{
  "arch": "unet",
  "model": "model that predicts nearness at each pixel",
  "dataset": "made-up ball-and-stick molecule models",
  "train_examples": 195000,
  "image_size": 64,
  "crop_scale_min": 1,
  "horizontal_flip": false,
  "translate": 0.12,
  "color_jitter": 0.2,
  "cutout": 0.4,
  "norm": "groupnorm",
  "hidden_act": "silu",
  "weight_standardization": false,
  "channel_attention": "se",
  "pixel_unshuffle": 2,
  "widths": [96, 192, 192, 192],
  "blocks_per_level": 2,
  "block": "bottleneck",
  "dropout": 0.1,
  "attention": true,
  "upsampling": "transposed_conv",
  "loss": "mse",
  "targets": "nearness",
  "init": "trunc_normal_002",
  "residual_init": "none",
  "optimizer": "muon",
  "muon_scale": "original",
  "learning_rate": 0.017,
  "momentum": 0.98,
  "nesterov": false,
  "orthogonalizer": "newton_schulz_5",
  "adamw_lr_other_params": 0.0015,
  "max_grad_norm": 1.0,
  "max_steps": 6600,
  "batch_size": 48,
  "epochs": 1.6,
  "lr_schedule": "wsd",
  "decay_fraction": 0.3,
  "final_lr_fraction": 0,
  "warmup_steps": 130,
  "weight_decay": 0.07,
  "adamw_weight_decay_other_params": 0.05
}
Rows from block 2 of a small model that predicts nearness at each pixel, named by matrix and row number. Rows with one number belong to one channel. Each number is 500 + 40 x the weight over its row's rms, rounded and kept within 0 to 999. All counts start at 0. Numbers have three digits each. After the name is the row's rms in percent of the matrix's.
After each channel's rows are labels from the 100 images, of 14976, where the channel reaches its highest value: "responds to" is what is common among them; "colour at peak" is the nearest of a few named colours to the mean colour under the peak. Only what is clearly more common there than usual is listed. The data: made-up ball-and-stick molecule models. In brackets: how many of the 100, against the usual share in percent.
# convs1: 3x3 conv (model.enc.1.0.convs.1.weight, 96x96x3x3, each kernel summed), inputs 0-95
# convs2: expand pointwise conv (model.enc.1.0.convs.2.weight, 192x96x1x1, transposed), outputs 0-95

convs1.5 112:495510460533481609533498522526537510504524524572531549492503490436519466526457524540506561533494467498501499582457499511524479483363543560453517525479513534445464495470477517483519550470496548410476465517560414517483479535568479463573513528501521517512533518623506535491504469527482499514
convs2.5 103:478498425447436585432439500524458438606522508500508497542507510500500496547497552463500500432523501516554501442486503351473477499497472478502471506501512437522531567493577536526433557491511585488500510575588429491492500499499441539550447508501490522486468498499499390501501495479511483468
responds to: small balls on sticks (85 vs 33.2); balls: three (44 vs 9.8)
colour at peak: grey (67 vs 6.7)

convs1.44 079:527502401431480532455489501490546482451503470510488501510525444505478487443555464432453473446512484494516559502488473521439459417533535539528550499492415519485421540508514433488461489408468440539475436510495443457493418504574476480495494494497526530519465489449523511493513441482502444417
convs2.44 101:479499476571466499458489497434486490506472507522509501545497539500500491488406452541498503534526502494531499591544459474433498500482473584498467489504519458500512532528506575541447448502494461497501468467677507447446501500504490444548518486498479511467565500499500498500499500477557578457
responds to: small balls on sticks (64 vs 33.2); balls: three (34 vs 9.8)
colour at peak: grey (45 vs 6.7); brown (28 vs 9)

convs1.78 091:480475496512502513404450459419460475475459471448476494496473419495506490480434542469507468448519526537559459455527466465480471465389513470487482526459582518517497482426496494474488529520512509466498449510502394427485481501489499497479482454465463449529458511372450490516448501488439504493
convs2.78 105:636495561505578484542451502518458517586472424508451500500515504500500535496564472507500503460450502430569496497435451489443520501490424489500448512503481563490513532526484515512442534494478565507499467483509511370443501501503540557503470430497510590517505499501497502500501498447492508590
responds to: balls and sticks (92 vs 33.9)
colour at peak: grey (52 vs 6.7); brown (39 vs 9)

convs1.32 103:396462518515529471455507496499460486443522523422493526476499532445489477511468459498491471553541497451532471478528575509488467458559587512607544526538499475462560539447481525502562473551518483445498492490464420490498442480452493500487513527480498509519514517419386532505513587508510534537
convs2.32 088:453502476544505514565527503426497480451507485526442505548509423500500427474516494444493501478551502494581506556517557511503442500511522411500493517499496394527564398520588512531472502484497545506503511457508495530553499500495578562526509405500546445553439500499496625500500502491493547518
responds to: balls and sticks (91 vs 33.9); balls: three (71 vs 9.8)
colour at peak: orange (36 vs 0.5); brown (27 vs 9)

convs1.49 095:560461458525575429511473452540499530515504529554482515522453462498529478511430491498490525457563520479558532439528592442481534573619491495530488545488418514484507499500500522470519469518555432473522486512555408514482584497506507528478540509553510506466505491552499448490550552511458505560
convs2.49 089:527502527501489371493473502528524484533553369482501502523515496500501459420488540545503499501467500500479505508526396440511474499515475521501550522498534399593551443518482515577464458515489470489501410479489519500553499501502453432484522496493485563481557500500497493501500500447471477559
responds to: small balls on sticks (94 vs 33.2)
colour at peak: grey (49 vs 6.7); brown (33 vs 9)

convs1.53 105:571516495481473582529471460504583514489500505556509499478488415522509495460421479473484498494510484455508521462489422517497567432581445496503509543525496485467535567401528505493479484559462451430492512496508377459522549497546492563519541527541573515562521510479508518502515518467545513533
convs2.53 113:474504569563477467448449499490527540482441527491529498506493466499501501448422464421498499506498500511436493517459459475539557501515394554500584490497515459511526484436613428601422490494491481422500458468468521378450500501502576464492556446502575496465509499499503549500501500511444445497
responds to: balls: three (66 vs 9.8); small balls on sticks (60 vs 33.2); balls: four (26 vs 10.2)
colour at peak: grey (40 vs 6.7)

convs1.11 097:483503466472538424475523473518576509420493493491482496467549385424447459533511528504494487507487512521529441512451481464424583553472454474462506507491500473483508504553526518535503521506534505567496444483501454455486544504487522549497528449525408533490498482548643511481470470452468454479
convs2.11 097:485498585488479593442487501500402469496481489494451503453509483499501490536481515457501498366466500500616503568477496465508510501495519499500463493495494550474503476489477421496537544501482500406501511603543520478493499499495421460517555495503506503489580499499499451500501502536515497435
responds to: balls: three (68 vs 9.8)
colour at peak: grey (35 vs 6.7); brown (29 vs 9)

convs1.93 100:591530425571472498563459528526496488527528479491473537514499574557530558478452442527437507483471500464479481598498543494534379546430481475486477479461577526529509515429483496496449509459446544542447522505514538466454511448535485444518523501465460487543528480551512559470502507469474480529
convs2.93 100:478506482483429617486466502581448560543504419509445503448505432500499545499478526540500499426482499504537493512509540456533458500530454454501468505502511533519476558504486443467525492503486404566499440507519514506502500500505521542478471537498465482519513493499506411501501504463543529510
responds to: balls: three (52 vs 9.8)
colour at peak: brown (53 vs 9); grey (39 vs 6.7)

convs1.61 114:624511475499505381463562514398561529511506488551538486532507467501569487470581521519538490472507484479531449505518489455481546522589524527508502511516449485543478442566450506533539449454488537488485509478483515503508536483478495492501489485496570484474475484388415534540477526474541504507
convs2.61 110:525495495443582448425476502601569549439513498510480502485494567498501482408449599498506500371502500444468493540533472459445489501523462424499466499499522512580529496436425494497531593508514503491499488481475549502530500500498521553567497433502519470446472500498497464500500498511472485555
responds to: balls: three (48 vs 9.8)
colour at peak: grey (58 vs 6.7)

convs1.63 118:456511470519534408486558508384436504516484530489499517553504501441448514480400577508575518614486537497508479439473491479503400450449533516514538507490494538448522471548512494494515468545528500509482498495502542559497527557491531507470535517519478500480579536483598538515495504493476509536
convs2.63 111:427502473387477577457462498520516524559484521461421500545493477499501484464450477431497501512509499484438502467505488421518433500472490411500448489498507529514569484490479476491508476498481442499498478384459430494563499500502526554488480526498502512539437498501497415499500497520463459444
responds to: balls and sticks (65 vs 33.9); balls: three (63 vs 9.8)
colour at peak: grey (27 vs 6.7)

convs1.87 105:557484442473479508531516498545534475413500480546461452580492450504476481453471503498505494518464491529486510524368430458490455543523467512442469476528511473616482486562532545523515508505521491518476485485468521494471502493482498393456496544520477535477407476462405535472517508422538510505
convs2.87 097:470499429544502478441455507504616553467493514480445499497483518500500487558452500456484498510478500470462511509489443525544523500532464517500501493500542470572578496487548459496480515487502515438503535588437553373432500499499536472562608587495495503397479505499494547501501501496531610458
responds to: balls and sticks (85 vs 33.9); balls: three (62 vs 9.8)
colour at peak: grey (29 vs 6.7)

convs1.90 110:441512516531550454514476488483505441617529497410494496525542558477479501533448493504485492519476491483506487464442513444479351493524596497514489493427499552527426448519483517494542475496528529503494469510521581471522456531424492533485541522556506476479543481415528439493494526527502499480
convs2.90 102:486501394516505544452506501459553575423475393479372501503491484500499428500491509413504501499516500556489496586512479414436490500494478431501615492500503449519518445481458425523499551494499505450500579633473555490500502499497471488475540488499502448441487497498506529500502500510470520535
responds to: space-filling (89 vs 32.9); balls: three (52 vs 9.8)
colour at peak: brown (52 vs 9)

convs1.95 079:502509493551490466561501541504490538548475432481492488502531463411439460425442451474457499480485535499496534564524443475544458550437427464488507471509498434498521574460530532494458401559522527556500481476486477409471472508442515489486486545458514523518465493420473435463562465483455513526
convs2.95 096:514494442547487543427525500426492459541476439486491502508505511500500581555391503505495499555503500535567498523503443555520484499517539617500427492501488527480536521484560466537524546493527505495502423477625504557572500501500439517599466554501477499436589499500504498500501505488512445528
responds to: dark backdrop (88 vs 49.4); balls and sticks (79 vs 33.9); balls: three (28 vs 9.8)
colour at peak: brown (55 vs 9)

convs1.57 121:510491536500516515497572513494565553510517533358516509471540531481546524484453476547398498462490500524492511399479464537452488523425447446504460496536428486481464563523543542516478499527544516559474572497453534483522514530449466479473504481512509507543480514497414435497539502579526505520
convs2.57 109:423499423392423528554551505515530590467542439479430499479502590500501430561538464576498502466473501503540500464515558427454598502486551521501427492501470543572531478475538560508528536485499593570501434424458549496468499500497464562441548544501521443509473496499499531500501503548511441477
responds to: space-filling (85 vs 32.9)
colour at peak: grey (37 vs 6.7)

convs1.56 094:428507518523537474492471509502481517473465476464460474530481493457472466542478434497488509486472472412464434441500499492511519503583443492474527498530518512546536476516478523510538474632582491470527518473486446520505505524455478475533515491500480508423511511386395380513526513535463486458
convs2.56 096:530495508539521528575489499486516437529452385543653501552507460500500475522519484581503498469492500516477502446438508457556546500497541476500576501503547432480527480425487528466475487496503506509502517455501570532519499499501434450460532559501546469543498500498499545501501502498574491447
responds to: space-filling (85 vs 32.9); balls: three (67 vs 9.8)
colour at peak: brown (45 vs 9)

convs1.77 124:371451570472481490555449465588486459512495488421512501527530563465496468485465523557446484555456479504478490478481501473532443510426459534441495482570533489512514496477482515454528495504514536485509466524508510614489524483425469550454500547531504494470424463474527467462466503422553483494
convs2.77 086:516504441524486578583492500460544430495465549496522499517495483502499483532503458519512501479497499433389499448507481479535515501494472480501560493499516519468570465566496486519517439503505561544502577553535490572572500500499508459534434586495498546446476498498497506499500503540441453492
responds to: small balls on sticks (91 vs 33.2)
colour at peak: brown (44 vs 9); grey (29 vs 6.7)

convs1.0 099:506503500497475501601520480530615519405545514549526515471512445537485503493384612535445507423484483477513540465463506488530476521435392533481517494536495510535529466436553493545471497516476552509458508489522462560521487514480489545470519522475465514469512496523507489479473449419529490515
convs2.0 108:521497570490416509465468503508410578620504574465448500532493472499500453546497457475486499483503501517540509447474564472472425500488445456501398493501486554532550552495503473451514506495510458523503503508463447416473500499502401515478543413499515470504453508499501421500501501509490516545
responds to: small balls on sticks (78 vs 33.2); balls: three (56 vs 9.8)
colour at peak: grey (32 vs 6.7)

convs1.35 067:479467456524424545535546513431447525531469519493499478550474475531508523450415504471507469497497573461465477463508416483434467443499505432472507502572475567520459537480530524501513501477552469518507504472514494482554549504477516646514500506506502545512529460430505525437533590550518499555
convs2.35 085:478505577472467444455517503485538497460503466501436496520502598500499516436468473448502499522505499548491486418524497550419488501440578465501420511509485520496505507601525482505480458494506455518501430530485495601524500499501519467465441516503589460455457504498498492501501505448431483450
responds to: space-filling (68 vs 32.9)
colour at peak: grey (42 vs 6.7)

convs1.80 098:498474498499522480564431480540481428500489525558509478444540513547525510590534457564573584443488524502485466437527538514480534422447512511459497485536482466392463466511447485500519568438457489525518488496507590422485516537495497556471498472528396510460493525540491516460492495503501525508
convs2.80 111:509504449518511439503469499468547418430515554501490501511512482499500451546508445480499500469500502482520503528485588558480505501518464446500488506500505563463551434532471519547567418490498534513500547529446525500479499500501428464477595452502454498450446495499500532500500498490530599486
responds to: small balls on sticks (91 vs 33.2); balls: three (28 vs 9.8)
colour at peak: grey (55 vs 6.7); brown (38 vs 9)

convs1.86 102:593490473465501480522472495483476443430506459618497483487525486561413494467607434467423439467489514502488491550514495421447449499492509479445467504429479499560477477538454482517508477441507575460457574516491455525454507500505511441496484531521507512485447490507439528456532502524522499506
convs2.86 097:461494476512567445541470500565546456521486561528490501516496420498499439475515565482499498578507499459442501442497556426525584498550472486501485488499509468498513499518532468543440594491535464586503462485552499526416500500496492584544535413500494592502499501501499583501499500504460521554
responds to: small balls on sticks (82 vs 33.2); balls: three (47 vs 9.8)
colour at peak: grey (43 vs 6.7); brown (32 vs 9)

convs1.83 105:530450538541543533439413551549448479508507485513509479545515538531485466532485465442524474461502481476487512434501492478469383599465494533466508476574546511623469459536488526485549487504532509473523417510523514515486482468467540594461488498517457519486527498493546553481439494453556527488
convs2.83 097:485497495504424434557521496566528458490540565497465498512514474501500479424535553543493499510513500602454516522495484441555528499487562429499380492502522530502562495505481466466547511510506455491500475560495561420522499500497461549498532482498445478516426499500496531500501500485520553522
responds to: balls and sticks (66 vs 33.9); balls: three (41 vs 9.8)
colour at peak: brown (58 vs 9)

convs1.42 091:525513488498469566519481452489504554411454517475442484516542488526418490507450437483508523507506471492508558444460472530486500475520487518484480475590458461462549500395484469531515446619516458423483505417486414466525428487496540556508466497535462456531545502460492467519452495521503485524
convs2.42 092:467504534577474473616442501510438510490484455517570500453508505499500409443434474618494500457454501507504507479492480455516579500484541557500557491494502496518497548515565482448537496475477551599498420478455441505424501500501440496497428544499510528497417498502496401499501503524497520542
responds to: space-filling (72 vs 32.9); balls: three (68 vs 9.8)
colour at peak: brown (68 vs 9)

convs1.81 105:472497497494505592400435454428496477486503526511469528456554477491494491553565482469509482451523531513499506401495529513477535512507556486509501525551428524565484476609520520546555453516551477604510465474472589486513509505457471536462486483504441482527539500489506438506427542519508538477
convs2.81 109:456500503461526474564442501577473424468526506506618499504496428500499467478512513556494500549502501493526504499518463465500515500507500587500391501498489507511442497410534391561567473511501427538505500475419587476428498500501577520510515427499540516538561500500501538500501500523478517448
responds to: balls: three (71 vs 9.8); space-filling (63 vs 32.9)
colour at peak: brown (30 vs 9)

convs1.89 091:515550583494521464443441516503466457523464477527516486525558442487476528482585517512568513447503475577519497462541491417467408603555477490538476488412463483530486470567490476474512479456491556514454487532472504437413454496501523530473482488486505491478444479583480504483479518461497482446
convs2.89 093:444502441506505391513499500501506482507452567523457500540491402502501518556495471553492501460547499502473504472467503434452567500482571513500488505498541531458421441512512452481501389491516405509501505577514506493467499501502520439481432473501579534423445491500503435500501498492503518506
responds to: balls and sticks (63 vs 33.9); balls: three (49 vs 9.8)
colour at peak: brown (52 vs 9)

convs1.31 094:512512415536504564513533503551491490488480488467518486492529459601491493447508517605421447593480478476490484461491507538512482417436511508510479576528460518412521486456548493488518513459492485489508540512447517528485525535520476367505523516476493517517475506417572464515459498463523488545
convs2.31 106:530497456484576541556457501452479476548507442508555500494498531499501548537532465533504501545492500521498498520517499483503638500520424562499554507498495614409496478588490414487512422497491486415500433456425517432472499499499478425481509482504444526664529497500501489500500494521515519395
responds to: small balls on sticks (85 vs 33.2); dark backdrop (77 vs 49.4); balls: three (35 vs 9.8)
colour at peak: brown (44 vs 9); grey (43 vs 6.7)

convs1.91 102:368522549536511556475608511433442485502485483486515465533520437509506515516525429489460496468540484559476513419500568485533499482423499468464512540580506509527512507515493517505518488507506516518501503589480482409524497511470513528446463549511497542547509510449397451507491531574480525499
convs2.91 085:523497526546570454563518500539482476521510551494483501525505547500498450430444519492487503476482500466468502482488482544509493500530511533501409509500518524519519484486434485541498456507505502472504528451456485519540499499494481478362526576500530479487550493500500491499500498463538460438
responds to: balls: three (45 vs 9.8)
colour at peak: grey (43 vs 6.7)

convs1.62 078:542499518483574562540572529547511516413517506485565586449578514525451512532393502470480488521499496570499488467416484515472416559458536536518489499461510534518495542464532532465513511526550514471516538498570529579494502530522521458529544508534490482543489532498535506474412449484504433489
convs2.62 106:554498423462526474509542498545529635524489513489484500476504532499499500428517517487502502573552497490547501513573515506470536501476497480499505493499511462450477538530464427460454488494499450488500393495422564520446499499499483546531418495503580502456586498499501468501500500466428522542
responds to: small balls on sticks (89 vs 33.2)
colour at peak: brown (36 vs 9); pink (31 vs 13.1)

convs1.46 111:621505467429483396563460512447537450454488491601514482499512504542523498473540510545538531469527505577487512532535512474495487417497441513480522487458464475493444445488459484510461508439502532504499547490498463443446454537415509516478484484501462459477479513402465494508519563536547519518
convs2.46 103:508500525543548390421482498620496576551490516499503499475499434499501497553498424635503502441541500521446507479504579539505500500576401496500569524500512478511421494512532493545541477504498521602502516509466529429465500499500461503463561416496560460431492497498505505500500499487484554513
responds to: small balls on sticks (70 vs 33.2); balls: three (46 vs 9.8); balls: four (43 vs 10.2)
colour at peak: grey (57 vs 6.7); brown (39 vs 9)

convs1.41 125:427496615468492563506515454493430468505481444445533442460490527519448512543465492465486471514477508578504502452496566512518462499348513501475496544521511467456427458500481544496555490492513522475500517468430482470502516498506461579468514495539493495399449497500440464473528523474537493522
convs2.41 096:546500515535544500483487502462472481573480529474633504500516470499501582488432490534497502495525501404488500576494421460546480501487503439501433493500507517513543441535506513505474485496495507461497495614490597575590501501497556504512487564497558594549555504499507612499501500524537522468
responds to: balls and sticks (74 vs 33.9); purple ball (70 vs 27.3)
colour at peak: purple (56 vs 0.6)

convs1.16 107:510512424545497507451496510504482542456493504471495508432488461502503510500509489473559482610511491484484502495551487490444560479541498496508483566492497485513556483536513495487505448511524450463575457509490330521511551494581486441539545482540497526486473515602484520542494478468407457452
convs2.16 099:507498606437528552518486498510525591411528543531608497468494448501500486524461498543504497444479500488580503412486505530471510499560503504501473511505516496487586489457506444430540511518516474493502506542474524521537498500500545506448500504502508553383526497501502324501499498449504470486
responds to: balls: three (53 vs 9.8)
colour at peak: grey (43 vs 6.7); brown (40 vs 9)

convs1.40 122:428473518502531404449491459434466456446503481477501498425542571449439460524479486516481475587457483458473473516471494454481525497428528502508461460486438439476462463537515533522529442519554500428472442498469489511503487498472470535492521524491503458494518462440391413490538553487550537526
convs2.40 098:524493399522491502553487497536417447525456554533561504468500563500500528425440428414495501489467500506529495475500520522544510500455553567501537490501547494492458488477467485402489522519476515488501415501528513492446500500501621517557424527501406528457526495500496551500500506518525492497
responds to: space-filling (94 vs 32.9)
colour at peak: grey (30 vs 6.7); green (28 vs 1)

convs1.1 119:475491553515491587476470508489452476512492516483459489550463539490513510536395535498547500503513481527514578498512574524553453454430531538502515548490545524422509432455478502490487596494505490494504569523522450562525482471519511536498481530544510461451563483426631543498454500461491514462
convs2.1 108:455495427513451583539480499449411495557460429505536500443507469500500510471499427578507501356473500553476505554479537527455524500426448474499457485497444536500460468533409538496508507502501433456501451520506483485480499499501443433451465500499508518430520499501506432500500502464506474451
responds to: balls: three (78 vs 9.8); small balls on sticks (76 vs 33.2)
colour at peak: grey (63 vs 6.7)

convs1.26 082:511447465535525417493494488559505449424546508463462455454495468482422532501505482422457509464523474472508410534535510486458600519510526429488503494450455461447443570585488486496454475451504470571517548536479549479508529454538533564519513482489490509499543458585461462487495485500457475513
convs2.26 111:490498503544453581493493499545494462558503458493596503497497452501501480504437487578489499510484500466453506449470584497518466499594473560501523492497509501498491443468520451505441462501507458500500424489473451458479500501502489488463460496500521426504477501500497480501501507446435477497
responds to: small balls on sticks (88 vs 33.2); balls: three (60 vs 9.8)
colour at peak: grey (47 vs 6.7); brown (29 vs 9)

convs1.48 090:472485606490523547511562497533487498526505517461533513501472648511519505562520547545451490435530493575553557440533530485485584450490573529495498478472396488441557532524555504493467477489501449520499455476522503493494506464459475541475502476492500518543555490503598522487520495544497517488
convs2.48 106:489502448514450400498515502547530516377510464475467499505491494500499492502545559497501499610435500541472507519493483558456577500565564513499514504501510495524445445483477496460450515489502503457500539460599498512557501499499498536490397441503432538355552497501507466500501498483540487539
responds to: small balls on sticks (87 vs 33.2)
colour at peak: grey (60 vs 6.7); brown (28 vs 9)

convs1.60 101:577493520498439463519430465448458459616540502545489498569485474530525483490521512475469532535525496532508564427531526485483467381539501556466488476497550520431529470399486479479453501427476467500490467509484521504486432466541527575553525472480545487472569480499549523524508467478510537484
convs2.60 108:530502504464491441494476501413412467447460428494436502473496469500500488456497505410499499549462499641488497509526459495537510499546575483500340505497495467435472519496538445471545509502485568424499454594546466472471500501500522501549401540498462510556424501498499446500500497514536505524
responds to: small balls on sticks (86 vs 33.2); balls: three (34 vs 9.8); balls: four (33 vs 10.2)
colour at peak: grey (79 vs 6.7)

convs1.4 110:585473476509478460393490439423398534571529522474481513489491514509543540545469497501493544515526467490512470489609562421491554546493537479539521502475525516540532466412507463531500493555512487494516551468545441480544543456464496562500499528527492486538576531522540569536467519485502489478
convs2.4 085:466502498469496400431408499557483570409463523553422497484508559499499490551440468601497500483486500538497496500453451478459483503531533471501495509503523489461530495445458436592620472489519419494498488559506464421451500500501476447468515459506415469472442504501500437500498504500409445443
responds to: balls: three (62 vs 9.8)
colour at peak: grey (41 vs 6.7); brown (26 vs 9)

convs1.58 087:538541448444462400501526462518548503457519510470509435371477402489462482513480493452485501544468475552477530520443455501511570415534427526506536544492472550530457513494483498507468505508467484549507458478489555485513532497482463510475499505536440595536465488472449489528541464540465435467
convs2.58 092:468499542631430462569556500495531457569492536483482498542516416499501402528408588537503499507550499486438494520503466500517512500527499463499559493501484469529583494421556436495456504498479485450501507510507509607478499501506526537480563490500441448442525497502498535499499499472530506457
responds to: balls and sticks (83 vs 33.9); balls: three (66 vs 9.8)
colour at peak: grey (25 vs 6.7)